Weights of a small image classifier.
Model: 32-pixel images, arch convnext, patch size [2, 2].
Data: trained on numbers of one to four digits printed on busy colour backdrops, 147500 training examples, 34.7 epochs.
Rows from block 4 of a small image classifier, named by matrix and row number. Rows with one number belong to one neuron. Each number is 128 + 32 x the weight over its row's rms, rounded and kept within 0 to 255. All counts start at 0. Numbers have three digits each. After the name is the row's rms in percent of the matrix's.
After each neuron's rows are labels from the 100 images, of 14976, where the neuron reaches its highest value: "top examples" is what is common among them; "colour at peak" is the nearest of a few named colours to the mean colour under the peak. Only what is clearly more common there than usual is listed. The data: numbers of one to four digits printed on busy colour backdrops.
# fc1: MLP up (model.blocks.4.mlp.fc1.weight, 512x128), inputs 0-127
# fc2: MLP down (model.blocks.4.mlp.fc2.weight, 128x512, transposed), outputs 0-127

fc1.386 090:171112124091109119099117190051160106134143090089179097168146101141167167144142112168115181079116100167140146165150143108162108147149157152069155122148090102058146131125113138108099124149150170162110114111137119156219107160116063176098132167112090168114141115134161136189094172077079143143116104096139069062109097100170100169150166110135114109132106145094073144095115116127082165160128
fc2.386 089:102143137078114176149118128102067129139092087139092111149119093179087184162123164111071144092137077126130127133134202115128144115157155135132106159123075137190108146150119061136120169177161120166174058059163118147106134102113149141141136133114133157125121121185121169196108148111124189115160107141170088144174141221120137104115082144161118117085081150091117118157128167153144089085076
top examples: red ink
colour at peak: grey

fc1.144 093:169131130106136145114139182118126141069135163163184142178086127101143165129187145108081135055166088191186164120114144084115125110171204099112146132122099094115026163134150127085086126139122121072124110132143132154101117150128099144149133111141135117137138087129100107142190075142117153089133105093147099142087109166116087183163116118103146103188117080159169061128153071118125133185115
fc2.144 111:123098078137139156138130124136124085148098116203076146129116110104059169124074118104119090054118106081176119192183138161161120090122135102174110120109172164135156109150128113112149172167181128173194115157114162097094123111096139144149151122085115146070070156187177120098118086123155129081134102129161122128134127133153128106133088169150135066199116130098128144131092147071087132078073
top examples: on a plate; length: four
colour at peak: grey

fc1.122 089:143129119049105142121092117110145073118098155160136173111140136163141098152147136102180099091114189122163117121116124098149183141181196123083168134115125137120161214138122084127067071172118133145131116114165123109064153102090129137091086112140126143024136133155110143166128117073119096168159094123094118144112162107090136149141120154083143119094128113141102092167125096227089166103152
fc2.122 074:116031110162128107152129187116112159177105116117115082118121048168125138175129107146129109074170112156082161130081187150123135103123092154187128130140099054124147156167214076103116111122108156134119133186126176096115146165118121159140108116090204090148099109098109125125096130151142172126162101180159127117100086158154115153144099156088162136096121144152055181119142103164125152118131
top examples: length: four
colour at peak: brown

fc1.341 108:157091161162130101153120098126142115206093164069127111188133108084173116115121103142147183131069076143130120109089174136135092160154124172184126101116162153169074115162104185139130187192098149081163081151095142115103109107123145080154112154079179173120163101138179105116110143090101180086092131132112097163128174090152170121138157139085140093186139127112123187106126153106152077132128
fc2.341 076:129138151117101150130104176123108150135123109160123146137135109159097152114159130155114168142150144094077114162131203113097159189124130118129149100132119131038146096152116108132182143104126129126142109118129133132135181130136131104088163174070106076167147139113135115148179142150137119133158148108171110102125183168132103127140123110144098155153149123093136118125148122042127000134147
top examples: red ink
colour at peak: pink

fc1.506 089:100144130093174166160135159120119112080112164177174158170125099155158165145145130094078146042156083218153123119119167071118123164154142138125105123105107090123027097087151089057101143125135148056116089121171111097117144123127126138100169105136159144104138119099137129089166126118119140108081087084141069115149189144164097182142129113088160113180141136130105106091096121107108164138090
fc2.506 093:114123068164138148161183105165172056160128143151135183072130114065063152121106118090114091104104164057168111142090118179180114041147134130182136126113189152125186145129127124138161136142137151178154163135100171116122118156088110106113127091130145096114058154121142108135107158123130150089164074105102122119149078116139104057087166125149185091170125126094098156138137107094092134115113
top examples: on a plate; length: four
colour at peak: pink

fc1.56 089:129057096122134113094080114029174071123080111079159138150150187128157140112148102116170133116064141161114093150101115113107087200153128158130161130092143096148078109130131142152088140154115147097114118139135167095094138082161095113148063131107170145110162123158166138156164117081100189126103127121145113069111193088146180136144139079125117088193089110143102154156157125096069144142145
fc2.56 093:113122112106095222134134162128146093106091141158099168132120095192066192139089128153116141067112126114152128157125225154119109119128145103143126179121080133170147105146136123151138174126153121122157087196125105083107125103119171132145163160041142148134162146133136117121090094144188158080175152108189141145153151184132083116172140154119081092123099137099070141134095128074118084098125
top examples: length: three; red ink
colour at peak: pink

fc1.143 094:183088150113118105083146176053143075113108084107174144143130149149136112138208154098141102065121110159145126105128153088099095161148175088115156130123118095105082167122118133130077149143106164085081132104169145122109123148140065170167067133122150098154144100175142125143181067107157153097136119102121131082085149132103159143151154061103132080175079103172131084177141100087113131198134
fc2.143 101:135092119122133185151098127126146096124058124165074144155115095167080197140071140130129115054113114125141129177158166150110087107138111132143120160138111125144148128168131123113157153153160138134175104180111101067087124081116185178123150115101147177091163145181135125120074082116178195084176147106200127149130145181147110130178110125146081096144116153109118134127066091093105116059087
top examples: length: one; the digit 1; last digit: 1; first digit: 1
colour at peak: grey

fc1.299 099:100113124120126161186176121130117078188138105102141130144134095156125123146109152097133189132111181166173146118131158098147105155161085141162114146159185155151124097163075167109145161155088128100092140107084097177107104089158215149182152168100103105112165076131212112123078146056161100100084117186149110137133120076120133088136143114160153138176144123099125118094123174098184085121089
fc2.299 076:144131142130083090144071160101091173135141127096157176134110119144117138134145132136136169151147155136106099109110214137129134115165144128096138121144181123020123114077090164118155136124092078131152103090110110146169147159116111132051145151102179091180143124163155120161166152110149080121130133087106136135119126154152119133100127096131120164124148120152125072127077110105119000189132
top examples: red ink
colour at peak: white

fc1.482 089:126064092093118102074109137065175053110108085084184130146141152129179136127179135113162093055096130160123104116110165109120096174137175143130166123100095090125118172107136129133091152176117140097089138124170157121115119124161067148145083135120163124150153108172174109171175114086104166125117126110110101064104150141113182128140133054141154076167073093146095122157139144095065137178156
fc2.482 100:144104111123129189138118175138149100129081134167075170154132092191061173145082120135114119070139106130139120180158188122113092127131122122156131162149101128155147113152148117103145175137148128123165101201108118085088126103120187175149160139084116172101161159158125121133099110139157199100184155100183112136133148213123116147175121152138094058132120152101068150129066116095115092074091
top examples: length: three
colour at peak: grey

fc1.87 096:178109178131124134115157170070143104087086154149181140155091183147123112108188140095131103074109101181165123094141190094103126132141192098124180147122123107113045120154134126136064138129125147077103112104172124151091118135126104146172115131137136096189136087148115150159190089109147156108128116091108127116098134161124118123128130076143127122175056110189166048154119102100112134214123
fc2.87 107:118119090118135166120108126133156081152058118165090158122111106136066186134078139124107137072117080110143127198151139177143099091108112117138120144097151138139154091174117125121173140134163130175183141168110157077105119128131149129094157125091142138041095159177160118092087102122174188082160156108175129135145152118120114085187087103136102094181125129122144124154107127056066133052087
top examples: length: one; last digit: 1; first digit: 1
colour at peak: grey

fc1.45 094:130122168110074117134120143128142146147186115168152161151116133168153174180058104123107143111141118140158160200117077137107137086149131153092151184148093118083163144092172058071127132130128088149131169166062187137176081160091091148122139106147057157120081138117110090162138129140129133099116129116147107144155082093099062192166092128164090086137181118095113068092115110134096137143100
fc2.45 087:112163114140126090124119111141048176086165111165096118154070128150103183157106151135129131075101122103177180112154179086132139091093182144141100120073077127160082150123095087139070140157188107198127127124149115152091126103036144196180143146080123145132097138134141169126129104127151137146105062176138119122136124135150128170072182145183133136119119104129139127137121137170154063159154
top examples: length: two; first digit: 1; yellow ink
colour at peak: brown

fc1.190 094:150085152107118135078111176060144090106092115112167144145141168134133148117173145085180092072139122163138093089140162096120094158148176118103144114099109054140076155114146131122076151163115151075096088113180157128085155125165065168167084112139149102165155087171122112162206060105110156101136121105112122108100151145113151164132148091107133085172071089141139092167165104130105138196136
fc2.190 103:094090097136140158129115124125144096148042098174068149138111091159066210115076131133112102068151096129155121164149140143119109108123118128173129153142139086159147113170125119111130148137144134126180100173109137075073148074096177155129161149115132193089151182173137110123074092155152188091167156099192133149140135156135127130169118159120082091139122147094062174146087115098113134069087
top examples: length: one; first digit: 1; last digit: 1; brown ink
colour at peak: grey

fc1.372 096:163093159078076132074143142059107075110170042103162124138094114125183150124151144141097116024140104140124106161136115082148116120124180153118144175125096086107181139122093118142108164166102109128088171133154147160178124133144103181157090122107122137149116074137150125140139147067098120141161108136128087098101109130119166140171162055203105117140130124169075092155123128109091177167101
fc2.372 106:200107152112112188130121156122176145138096133138120154187101081219101160137116118156104142094136096148103132177132216098085139167117122126138108130134059132153113147163143127140120166140116135102148077132138083101094129100121162172142130121077140161134163114142119138156155142105123162154129167107177136115168167255118115157169121140152098093114135146122096134173055126125136057090110
top examples: length: three
colour at peak: grey

fc1.428 121:108119139115106212167191108125114132151120109144123128079193111163076173211148170139139108147104106155166150127185145095169109161165131155086158120131133077126097086128105101127170110098161127141093208112135098121120155103195193131087102106183110046104126102078125171133067122105123072146110123153112127107146094113115134106112157090140164166158153183131098110088127147121111120154165
fc2.428 091:111128134181154109087115150079097199138148103120153084111103160136128135126105078112144169138171136152138174099107210147112114111128129104092122158150153122068119130138115150079107131111093129138151094080189084177097167074150085112146117116119108154157179155123128057106119153161124046154141100050164133167210144169093142136146129140138119158115146136128121107154136108138120019118171
top examples: length: three
colour at peak: black

fc1.355 109:106086145134145139110112122076111170198119131160102157165125169119080136100176129115186124161119130122137121120113129181086158079150151145149212162163138121188136133096131110186136138110127073169133130137100137182105109120137096132159121102161089127135098144172075142169205098158152078116172168137136166123095057057060155098110163160166099131104089102132181159141164146124149078100127
fc2.355 103:132123102167121116139186141167174094115148117126154114129165127071125098096152093103141068123105150096131129099134121165167127068158157109196138135176199115121137150102103133131108152109147103178129136091128126133142115115085090136151117192157161091153104128120162124104161170121102165165123081144084120125104039119151132092076147153108229152139142133133134144126113105162144000173154
top examples: length: two
colour at peak: brown

fc1.416 105:067069114139113137123121131076116124168079111179076118139163134106067144126128122125196069184112155109127131112147148176101110063156148105119251101162153147139115129152141137188101127108164118149135117110124160117094143107129137104137139108135106113146121156128054116177142113190151142129133135152055113122109083110066188104067119135114125176096091151139160155157183132167132092102162
fc2.416 121:160109097169158116129136116135155068095175146177139139135148124093140142088109116066138064122092101102148130100109121157188131071169192144207111140118166133113157145111133118107127164172166136185164132098130159115127122147075120147182105156110185133174079129176178132135046123122153132142135081119111127135124083098157183146075180181119175132174144162112131140130113102097111040140132
top examples: length: two
colour at peak: brown

fc1.235 114:130117148183111094112102129076141174184115182129117153140141185136135097145144156137150110149107119091132125083072147156080132095148168163145177093103114163190112182118173109107128111132170110126187083169125149170098159131085084114116105100152156167147092128164063102154175105189080168126116185129062127158102164085098117151110106141082116090149093116150156155094194152148138086137184
fc2.235 093:131122132161125164137132105180159117111106070159116146102124112149166196089139123178116053122141081131100104147159164055110120176108152107179164088176167061135161138174143137137131123096126116131141094161109137131052131113113159106116161193101131115129131118101123140100166106110128150125096149103158131126138143118133133153142097191108122108135134116085082210123151123127127000133111
top examples: orange ink; pink ink
colour at peak: black

fc1.248 096:171077152124138084102139146076134062099084092108174145144143138152135095110187173097173116087119119166166092094134152105117080181163164097128157119108154126144094139123107127133081144132091141078086135100149127142096112125150092136187069147140153092157155081170156098131194074085164143101111126117110109076084159165131154118132161085111140102196074096175159098175129105104114122208134
fc2.248 103:122089119122122150128092141109132102121076118152078146144108093163089191139079137135117128059118121117176128167170161171112112103120121138141104160129134138129123101155134109116159143163147131147189101191103117082079139080120160170133147142056155184096153174197153115118075069128201166078182147092202163139128142163132107116180110141147063084146118126109120116126088098075116114072108
top examples: brown ink
colour at peak: grey

fc1.149 089:120168135097138200151144150087168148110083129105056099116156130130080128183090151131154122166121175149072232125130148099160137181143121103094150120060152134120161110144106183065134119116120148151170085136116091147107110049102203104109100086099146074163122107141153105129099191105137179137160109144103135117091128127128075131109153118116136119059153116092153174114158162121128139089127
fc2.149 094:088102123169093163146123118125072151075135121083152135117158141107151102105162111124098113188113142136080128097119125140087085145148163151133148143131164084144122121064089141117053121067083159115057157090159132178126110152137103112145114109145147139126109080095126121161059209162090149183163113145102125154162129170129172122129191111096132198050143106166089173139113148155152092172163
top examples: length: three
colour at peak: brown

fc1.490 095:144115105114154128114084152083145119105151095117113144131139105100139104062109123113137158139194156094135058156103094122137143067096125165081125135179110079156224193116151148149086147151112071191178136140120144090177126123101098115125176111087116138107124148157146088145107165111096087146194120155133148127125068162210176127147159149150100133107173153100107186167125069129116174124124
fc2.490 108:130119196093136121121091138139099164157093147068148117141136104177183118111148140172140157154175114196074149137084138081083156183035166121091107114168063110151102132148165134125137134096077106060080133155123069136129147118154132130078094141122128137142171048077064101130149127131099117172110141171134132132144164156112111140120117092129117180093154139138119120140123133205176148132161
top examples: length: three
colour at peak: brown

fc1.253 089:132071151096149185091130163038161114103030120192131094114142165128096155146145123105141102130121066156128135115154158085097118140147144136114150125139140155077028118135122095147069143091175146098068101086163103086110128106119146080108108118125159137150139131101093152140181121158145175146118124102104131104153161143087178135105179061081120131133082176162102124115131137098125177165154
fc2.253 082:117119080132142189118134109138167053117105131154128167129114100115084187161116087129126093080071141084162092146109160158151133064146151155164163143057170185133170059149095127126166149161163103205155145134137174104153112182108113087140164124091159118111107168145186108093092128154174170086142131105112106129151074120093112119134178152084133092164124127127151120170143109076105078103136
top examples: italic; length: two
colour at peak: green

fc1.127 104:117038199169119165154112124059097159198136110177115146150163116102105127122127178087156134141114155078156139124127107179105138098150127147085243128171116099160121152153121125164122122114142074175090163136122122165128106150157142137144139105140071120101051134168083141138118125170170122117141185138111132146110067073049139136115154141162098132129113135138160093118170127136077110146133
fc2.127 096:143089115170105114147191132131116149128154144171122144098153178123153113113165129069096103115091094113172110115131113150164125018146112132198141124107142111143117159117123104127055103151170163206124156129117171151140170153101090126196087139127168140156121139161163122118131164129112127153137051137091140149117078101146163115093167156103185159114130121160166108118151137143120003145135
top examples: length: one
colour at peak: black

fc1.479 089:123148129167136195124156151123147136145090163143083132065146187081065141186103146161144090163112132105137163128159135156119141160157142175091150074119101200154129137133168142060165130086182159119071137053134124141095121099129169152105115101195147131171111124114092090176146104154118146155102151166071074116172176085131091144107083116107163115120180157131157099135162182131143103128133
fc2.479 079:133110159124136181117147145124129069105081132103125147043137150144114157129116120167123160147167118122059178124141123115049161164143144143142129180128102086140102170156181134141158149070102108107081086161127133195047107109168121176137179123132148120111114085088163119148066158150149140163130159064176110085204153101104127138135151119162111155144147128114097177143148161142162051128133
top examples: length: four; orange ink
colour at peak: brown

fc1.419 102:102131136133130153151119122071176162157096097146051150111127163141085169142092168116121139184088146159074182159119121117106156152146139151127160181125112150129129089067103148097211154114121139137153134133129111128098091053117209110172142117131149104114157155141106122157162153134117110175141157137149149181079119128129074119158174150140114136105154099074173174065159184173173113053150
fc2.419 093:134118146140120099110145101151101149144138132097162063143114148130159109145135100118178162145147194129087161062104153111099107137134175188116147144190134103145111135106145116125115160082088100106128135067151101194104127131136086118157118137146092109134152092092133165103068170133116164187166126095114171114153108151142145111099209089069150166102162124106122168126140131166198027199166
top examples: length: one
colour at peak: brown

fc1.95 098:117149158092141150146150150144092106172081158101148095135126081106128148147110113130171173120139117202136114107108220095143050173162113189136094079132157144117094124140163201137105218131102131079123061095123135134094130093153149089133151115106166126119205079142177107122111124085108142119081093197129101146136146103151097073100086133079167144152130129128144171124140151093139118113102
fc2.95 082:109135108154101148131153132137095108155149120143136160040138147111095158150157127074123148136181138092114131127087191149156145122141119125184100141078170116102148136097088161148174142113119114165178131105125178202107153181128085100111134127070124072156079123134141078127136178178108094090136107112140186114222135124118132151059146113132152132125131149154088140105165128075109021149151
top examples: length: two
colour at peak: pink

fc1.15 104:100160131137129194114143121126153147169088139137101137083159166136088122190124099136131112178087131163142160141190132159114166136129124131104166122129081158156117089133157139100211115062193160118132162099141112116075175082138187114107091086216155092129112133061043139158148127176130142146090161151117094138134163074124064139133121132113169153123173140129131129093125186131146091100154
fc2.15 106:146098175094147159108116150130131117117111143087118104130114155176139134109132106198130168131153153156092149111138153077063117176110177153115144165156098099127121150148158122136179158065112146065087084093118088170068160091164134097124201123122106149109153135060140137138125134112147155168151180071192124113162176135106139154143147119142076097119142142087116156124115147122191012146165
top examples: length: three
colour at peak: brown

fc1.142 099:113124143095125203153126130044174155104112093147047122130136132187091209187062169127151126187134183130092175175157115076161137150169102148093149127111114156126175123114139135092131118109122113155141113132128137163122095054119162111150129116123129079130122150130116132190129152103136145181172133127117097119075140099140075165124158104155115112080183147085117162108168113159160160063139
fc2.142 091:119139130185078130121139136123090170129114140064157107131134134135147102131168114151146132162146149128094112071104178099091098148174163172144171122136130122137123115070093149108057091071074140096051140078150132151109114149126120142125085134137141141148120085057085140132099148152121129198126133150106136121168104209116152144138143113101126187027147117171072150126131144150192095181177
top examples: length: one
colour at peak: brown

fc1.340 083:166152106155099125078168140101162123085135144157180142188100137125167160156168134135119118053124085180173176104130185076085153100162205106114159143142100097073079119148161138100086128135155126101107127123177159167115108171139081166151137120148112120156151101169103120159199106134104157103162093111144121109104088145086091144160119073118123088181106087151144069142131069084138128179110
fc2.340 090:115101090145125192136126143122141066143083108169103152132111086127046190146078130107106117058113101095168121203158159161141102116118151074149128110128135151140179102175109093103195179135166134160185105147131147081094109114113142146121177120103145157057082142169160133130098127130135147102112119086172121136165150164150103086170083135159109057165132139112119131134093148090106093070089
top examples: on a plate; length: one; first digit: 1; last digit: 1
colour at peak: grey

fc1.433 089:149055147126094097062151186055137069129099050108161135144133138127150118128178149108153133066136109151165108117146109130121072166163166084107170133098130124092106165114118144132105172129091156093075156112158120161157108150137088164164068124116163113154166098184159110160155071103170153081101129104105130081088138126113169153126159080092145091134083097168148101167135113095111147193115
fc2.433 094:154086119137137150156093128133129125118071121142081145175099096165104165149096135143137148062088139106176128166166138141086097113120102122130110176142080151144147134163133082111150161174157147134159086155129079083091137102113178171145139120108160187094178149167130117130046100121180160103181147088203137155132157203161099140176115114150045084128113126132141089129076109129127111068093
top examples: the digit 1; brown ink; last digit: 1; first digit: 1
colour at peak: grey